A small image classifier, trained from scratch: activation geglu.
Rows from block 2, named by matrix and row number. Rows with one number belong to one neuron. Each number is 500 + 25 x the weight over its row's rms, rounded and kept within 0 to 999. All counts start at 0. Numbers have three digits each. After the name is the row's rms in percent of the matrix's.
# gate: MLP gate (model.blocks.2.mlp.gate.weight, 768x256), inputs 43-85
# fc1: MLP up (model.blocks.2.mlp.fc1.weight, 768x256), inputs 43-85
# fc2: MLP down (model.blocks.2.mlp.fc2.weight, 256x768, transposed), outputs 43-85
gate.569 088:545484482508529518494491546493472448525572513487503467525495508459529497533527492512529449501529480494529471484460541480467499477
fc1.569 091:536507444465523530492516506535531530475488541510502497506470464514510501522543488468539496494542535498466489518452557512485474498
fc2.569 101:507497540461485518504468512500509519471519501507515505460500517533521487524523511479535482489470516518469524491460424496499535523
gate.570 122:495508488481533519482472530481493501519509480533491525459499485503478505509519560513544509496511503440485479550486481536515497524
fc1.570 115:500484505535482467546522501505496526507508485468501497541484501495525516486483467494512484498476509545520501470494521452502501473
fc2.570 106:506496452496443516535532511505502481512475531471527498521467492536499535490492522529487513507542521507516536536502461532516498490
gate.571 103:476499522524479466494497507488487465494459480507457501507473558493509532503532558563531503450516525494484501512494480541507508527
fc1.571 103:496503469453515510523487512523491554515576554490538520498536446507488459505473467446493495533526474492513522494501540468523487462
fc2.571 099:521558522490505499468473527469539518510483543548486508498508482478485504512501519498492506491476505464487502547492549480492518525
gate.572 118:532505496491532474490519514490517469508513470512533522509504480565500466474478496504555494512546508492462479484461494483539482512
fc1.572 115:502505519493533466474538491486512507508507490490533518517538476564496462467459479485514471504537507485468463461450481486527516532
fc2.572 105:515491497486518522469476527485518478486484521523511484477493523474495487548543516499497452499495507496510525482471479513478499474
gate.573 090:526480526518475491560498470464517489541514501500446518524526476490455466507500472471501505511499493541520494539492484542494486498
fc1.573 088:510490477521510458490527479524478471460496527481464488491518507496496540538497455451481461496540495505465464522494417508535500532
fc2.573 087:540501463524505515449475483475488508504497500452540537509459477494504472509506446525514510501536497483523477547460506481533501531
gate.574 094:475530554451488454522507482492444472519548481511468483501526492484507484478487534478497514480489500489491501520494504495492488524
fc1.574 095:479465451537514524485511505532541498511490511501484521475466515506472502519481510523493510510528494487508485469492499513518492446
fc2.574 094:476542500486539463502479495496501506486500526518512567492548495459517490523511548503488491525529477467507506512483501521471462471
gate.575 127:495503512524495488525513536505542495530499525540493507458495467494555502512511503489525509475532507533490497520485518539511448514
fc1.575 116:492505501506489502535517534487533461539483522539490503458478435483550484513491495506502520485510497541498522511462491538510463518
fc2.575 117:502484526456488543489485517528483505464517504500496518527493500517447501520488492498539532472486497438527518544474519522492507525
gate.576 105:525488502495489490538528476504496494543511462516507490509493527504511519477521507497468517556482525504465520465571519494471491517
fc1.576 100:464515499499488510508473491507499478458523499498512477488504500485490478507471462505536481499487492502518475527466470487564510478
fc2.576 111:482465504486468497471490554525461523532483486465525507510544471537499471511467496531534488483504468504499450506451475489507515523
gate.577 094:497503484522469542523533497475508522509485551490504471491472506518479458502544509513507484475456525487528495521529503506485502515
fc1.577 090:482477490495451530484497473530501499515535464534526520541510523521518471522460467506464485539513530529498536510527528482553506500
fc2.577 099:550495512507510504494531473552505479523472514472487557514493489457507523494511434499477503523519505495474494501541478510470559491
gate.578 090:478478467492458506514501542499536484479527475499471486459562514471482487476518483485502470503516468479535495481476503541460497519
fc1.578 096:530504526496527491468505486507461504487459545543496534530441476485529503516467502523508494517479524511475527493498469473535520452
fc2.578 106:472515475488513492517478513484538501510441524499554535462520544539514495500497495554499472497479491468490455475520490486502473476
gate.579 113:467489545491491500471505504519481497508542467487491493515524468543517468530529468508527491511520484471465490498488478488500466503
fc1.579 107:538530486515471502496504462519535527495432532505485521439525532451468519457470524497467511510497501521505491496517509510488558475
fc2.579 111:486524476510468523487546500472495509491517492458500489504490483499520523504456564492515517507464515569448501526481488485542520477
gate.580 095:496522512481457507546500524537506562501486516506491469533495452473561475520472507569463475453504488496497534497503460522508492512
fc1.580 092:529526446523539539486528486505427505511489517537497476523507501493439499462477503478506505509560523508527546499514464517450493511
fc2.580 099:499477484501495505500507535531490484492475485496528519508519483465493454498507493547488498487514478504495482491495490490506476525
gate.581 099:489503477512497563480493498510489474485491513516493456486473449451494561474499455518484502506538515501508470509503495495477497501
fc1.581 101:475500479489526505493464494507514460491512515501516476495463455477484541483469469538458500496528484515518493503478482475454509520
fc2.581 109:485506493550489460465501539491492540501485513505477521533482488526477518554516526493517475461504529573521511509485487544503521527
gate.582 091:469493535525523493501471535505450488497493484501553535511536487554494505524498558451528458519522476495504492494478479518502475513
fc1.582 084:512473511537533504485491529531441497475498463504542556465504487520502479508500514483559457494514489500492483530481503481510465519
fc2.582 095:491501520470529521458445499483511513448492525500518517450512486520518470486497483480515532516485509461507456517549499480505459503
gate.583 087:460505510484483492506490469494529512497522520480473475516485475501528498504512526538535493482447481444474569502475519532504519463
fc1.583 098:513510538483552507508491456494448474502459501547531462492484492498503479526487515484480556476480502543515454463512532491466494529
fc2.583 095:501468503476502503459500530520509534526504500493525505519536491506495552532501554498528496532499509500513522509505480522517467517
gate.584 080:457508512560490481441478499499501493484489527501491498498519463526484479513479535496492500531501452464496464522484471530501502495
fc1.584 079:465515470481532518537513458516483521503538529536537479518529510461524550502525442547489449491468476568496527493506483489488499481
fc2.584 087:477512454488498524490490491508478494498489432485496515502468493537481506516488488522550512517494518528526482556499438498499437509
gate.585 120:480495511518517527491505460476487494495536508517492476499493549474521478485519488519444481490531520537461484498484486490498503493
fc1.585 118:501493501490495518503497450509482513477526514500532484502474548435508480530535460521454517495517509553494493513507471496478487513
fc2.585 106:494478502512494517531518490466496524533484482476479534511484494506525465482491493483504475521438510466498546512465506501519548537
gate.586 087:515509489466492519456486496465507509515509505442480509556547477517458456526468519491509483481549563494469513553523527535556499517
fc1.586 088:545502539493498530514532544529515503550464542503496495481496501491501462492507473452505485498513528476520535534504499484457549488
fc2.586 089:465533512476526500505515499482515493508477512526453503514484509500530491514502482491508515487494467513519442464462521466510508476
gate.587 101:533474482523491480466484492454470491485477519499478477461490526543474516552486539468507524551509502472509532496496430465496481538
fc1.587 099:577471494532500498468469529477483503498505509498465474505507517526498506506432544493506519532491531467495518511486438498457484517
fc2.587 108:503492479474516469491538468484416501483523467477490512485533526458491488481496457535526505513519549505478487468504485524470471501
gate.588 111:488502483480519542523550534510490469524509500531500470518523507490519523506530522467525488552487503541481513502464492485512525481
fc1.588 104:468489502479533526513510541500469520519478510528512515531489494521513517528499513488480448508470468503489505507461489535459526492
fc2.588 108:495498543498499507483490517548508521530483501490524531514558487475467493502478480525460503486479497494518469478490466551515534528
gate.589 088:498507510511502486462488450458482532492476463508528559510438476558457453522485482552493522548472460516546491478511492500481542515
fc1.589 091:510514509518531498540481490486470524499549515492489472489534517442498541529524530494507482470472505449471490531500520481528491545
fc2.589 088:538461541498476501475476478510512554476513540473488451497537500479482525489481448515477512503456505494490519514487511453502511527
gate.590 086:502508484504509518478465493458523513486468478484483515527503491492511492558502551522532515514493527464545496454456471499496477486
fc1.590 084:502521539505539449524535519511493527477515521502507557472501475484519522475507475516512488492475491514468504495499514515495551500
fc2.590 089:495494501500498498444471497491514512453507469541499516516516473496539509532494473497501515485508526495497492486471488489525439501
gate.591 087:527449522497472473509481446484500510499502507486529508459507512519494475550521472496477535500521537490495531495528535521483484501
fc1.591 092:503475507495479519509468525466500560470520499496498492518491447508521496548522474528518492485476480498490486482521478518531512490
fc2.591 100:508520500495479479537505509504525508502467532465557495516455489491499492552502493465546489532496434493509530506511504508523491462
gate.592 102:508454486495515504488503479499450499466526482537501494503478468502510513503503495491497524425501479494497481498504507485502442492
fc1.592 105:486533488522464490472490506489514500495462516502503525500521539500535507505523485539502503514484494556470497503448494448518512461
fc2.592 107:468437524488524516487519535489488489496512472518522407510526543491542452519488477514490495473529515491519463500475491496468534491
gate.593 122:483524531472520525485484499500531453486538475524490495568539500511503504444483501497526482503527507542481457513486473508512506491
fc1.593 124:451481480455507483518469514519437501519523555503453515492490511532487503535493532528557458481513496478481503521552502519533487480
fc2.593 102:498535500502505496444511481508487496467471516542476476507501515502500468451532528471550522516488463500505528522507482494532497504
gate.594 080:517491568516514515474509515486556522527524494504496525499492525503509500483502515511544497495501451515509481510508484508488513508
fc1.594 086:493512533503550454487491492484487521541514499506486488477487534452467493514507504490495541543510502471530448516511480496491520512
fc2.594 090:478523500496501487519483516497558501530498524505537504446494529527525445504505499455545521466496516542518518488519529469478470513
gate.595 089:477506460493491531494500491519465522538485459518496506501497538528485504470531546453504443488462539523520533460524465513509476462
fc1.595 089:504500509478495486531516506476540490454495501482520505502515465437550467510501473515486518514539481498519509532511550496490534518
fc2.595 103:501482463522499446496498474495464513510517480470502492502506464482491513565459504505490504491488514485447473534524494498490538485
gate.596 100:499482506492505508513485504486448479504513506569466515486460501522488548472468501484494518488475494512481483534526480510514528507
fc1.596 101:494527544494528518471486513520471528492495534517462471474482524488510499486494442480492536502495474532525512540510482535490485493
fc2.596 095:498505451502466518501494532505516488513496529481442495517491489480489537505493479489503508501523541523503519497490524465484487465
gate.597 116:489479523472514522492504512511491499480493527497531487505532461538507498514489473480517440467516535457505478460449489528506496482
fc1.597 117:489486546465495524519488519492503501501501502507509490506520466541527482514486488521519451487481536483512471454501468540509481472
fc2.597 112:494519495493513481495490517512494524563541471487521506467512514526466436523524487527500502500496477485488481528469515485499511523
gate.598 076:502515525511536450473475511502478446543514544519549469494524546497535511528505505477544453477481457483479495518484499492514479505
fc1.598 080:494513534519515504508497535494531497506497472488538507517517512499492576544514478500463514455471493493483515443523472451527468513
fc2.598 084:455540531519485517481499545454511501509482505455509474507480514473456498480507565511496491485544515514497529531503480523504490526
gate.599 081:494496555482473501539497534528483525485521512495484528497485525543529482553534446466496527488528486467501486514524498540507483494
fc1.599 088:527488491525508481518489509489520502519459509512481507512494520435496502495503534507495439481455460537524520464487523454508507477
fc2.599 094:557492527559520480488472515474524507510548515505481520520519533561489485499478506472485521526446519535491495495564530492485499519
gate.600 088:487510498512518495519492537458541511490527505509534523471520462496513504472543468473456491475522471520511535525486461494499514498
fc1.600 087:498519534499534526509531473530493473474477466513495487471555474518505524510471474446504502489517518519501495480508515543494535515
fc2.600 096:510499516462484528497480552478500492499504482499445506510493469478483502532509514517504507521467496509490469515483467481513438518
gate.601 096:496536499529510513512499468508462466490487533531490486494451485562511510500467493487531517465462520517470517515481567520488527562
fc1.601 093:505484487482457483481496542473523540507541512472522519516522531456520464517537534506481452513539471481511493489502452471516500467
fc2.601 104:507520460529504532512482482485469412541498488500510514495504514523479455478505497492479564489517488517534508485482543483439504543
gate.602 107:482518485545516523518488476458492484537507488509531479527512506522503485510480503505503500517506497516489494473534501504487505480
fc1.602 111:507472499486502490480507524553512517466504497480494536483486524470480529509509492482518499484514492464503506478481493480500507549
fc2.602 114:517526546483517479428515498463520494468495458459485516532540482519471455496493511473481498513512525497512497500528499517547494532
gate.603 131:483449412505498495501502516499517471494528425464482460508490494490481536526462519465531485485485459518526562498499523531472480518
fc1.603 127:482506443472454507529515528489488493520532457511503514513503497486487477529444462490497475497460455504491501480505529495496515469
fc2.603 121:537489537535531530514530459510513480500549464507491509472519483507521523506486493471453491498462518545505513490513490506490503541
gate.604 099:521467442456511469492456513518507470508520494523495510549502492494495511522490499486490499515496502505494507453515479485524504549
fc1.604 104:479507508513469491490569479477505519531454509493476504478527525496462476484508503466513505482466519460465476555521499509525529483
fc2.604 102:547533513502487509499518529491511478505510571496490513493513493473503520496517524544526502484507472488517499494531553509453488505
gate.605 109:534526482501475425497538496486491517488473503487489497507468508537469513536500520475490470463497485458453488506515512503494478531
fc1.605 108:556487521504461461465475483476496502459510517463527522526507503517488505532486458470504467510497497473483527548523520533490514515
fc2.605 111:471512510495532471503502501549482512477491526530492485462586521476514465498472488507509503493488502494544479499474477477508493540
gate.606 094:476514520543515496512486477449474495494522523518491523528529488505489526510517469510473477510479458522512527481473429503555495532
fc1.606 087:490521501470478521531502464485504517449480488446487492531488432513529526509464476473477485502495483499501515481534512537535518561
fc2.606 096:503545479519494493488504519496507492525450479504521507525518515533522446503504523495512469473508500508535538479516490523484488497
gate.608 081:544543504478502483500517490536490528515482499563496488536481483504519535550498485519489513441514492567505517507525498516478550481
fc1.608 089:479527474509485534507501495498511503532487530526459523523468533525528492449484473502474475518476473518549484474489532535530513446
fc2.608 097:524448477510508490515498514522509522517502510486482544509512485487475537485528463524491516506507482503539518532478497531512470517
gate.609 095:515492491517489521484557482455475476504535491509473522557531471521537513510488489448531519502498513477469501524499507551500499511
fc1.609 096:521520496527509531460520461476504469492521521521500529498536500548523507480453532499472533511489483473465527516500512530494520488
fc2.609 103:484509501473501517490518524530530477465533499474473502506471481496531493501483512506536539527505515479497505459473493482516483491
gate.610 110:464497517508560520482523520490475490516539475541487523490513524465516516486514471511498466521511512506531447491550530503464481470
fc1.610 114:471496491557540535518499511500478518530487456492499543464532509460495490480543497492486485523546504481487462515524517514533476517
fc2.610 118:515516532446502512545477535525498549481466475473544516472504540500501470492529537501482494527511463518528527490475483478500492522
gate.611 102:495514551503496488524530503490453500531507546476497492503524488462474537492466477473518455480492484496464492480455514490557458477
fc1.611 108:517472494523536466532461492515548504465467520533503506510458506508464449504506478484514504497554533493515465538528508490468488511
fc2.611 097:520476478529506514494539512481475495484554475488483503499514544554535513533513508511527497502471515498507523513521522530508518518
gate.612 101:476521481519476505517481503479444473509445528502519502529514480512530508495504532515486516486521556524469505459482509540473486498
fc1.612 092:544503513451513466504525500496549521483557449488501486503511482480448485524467455483516456509489488489502474565516519482492556506
fc2.612 102:485472503514518486528465507511528517485505496497504499520453458514476489503495487542529456518490487490538491524472498492502476484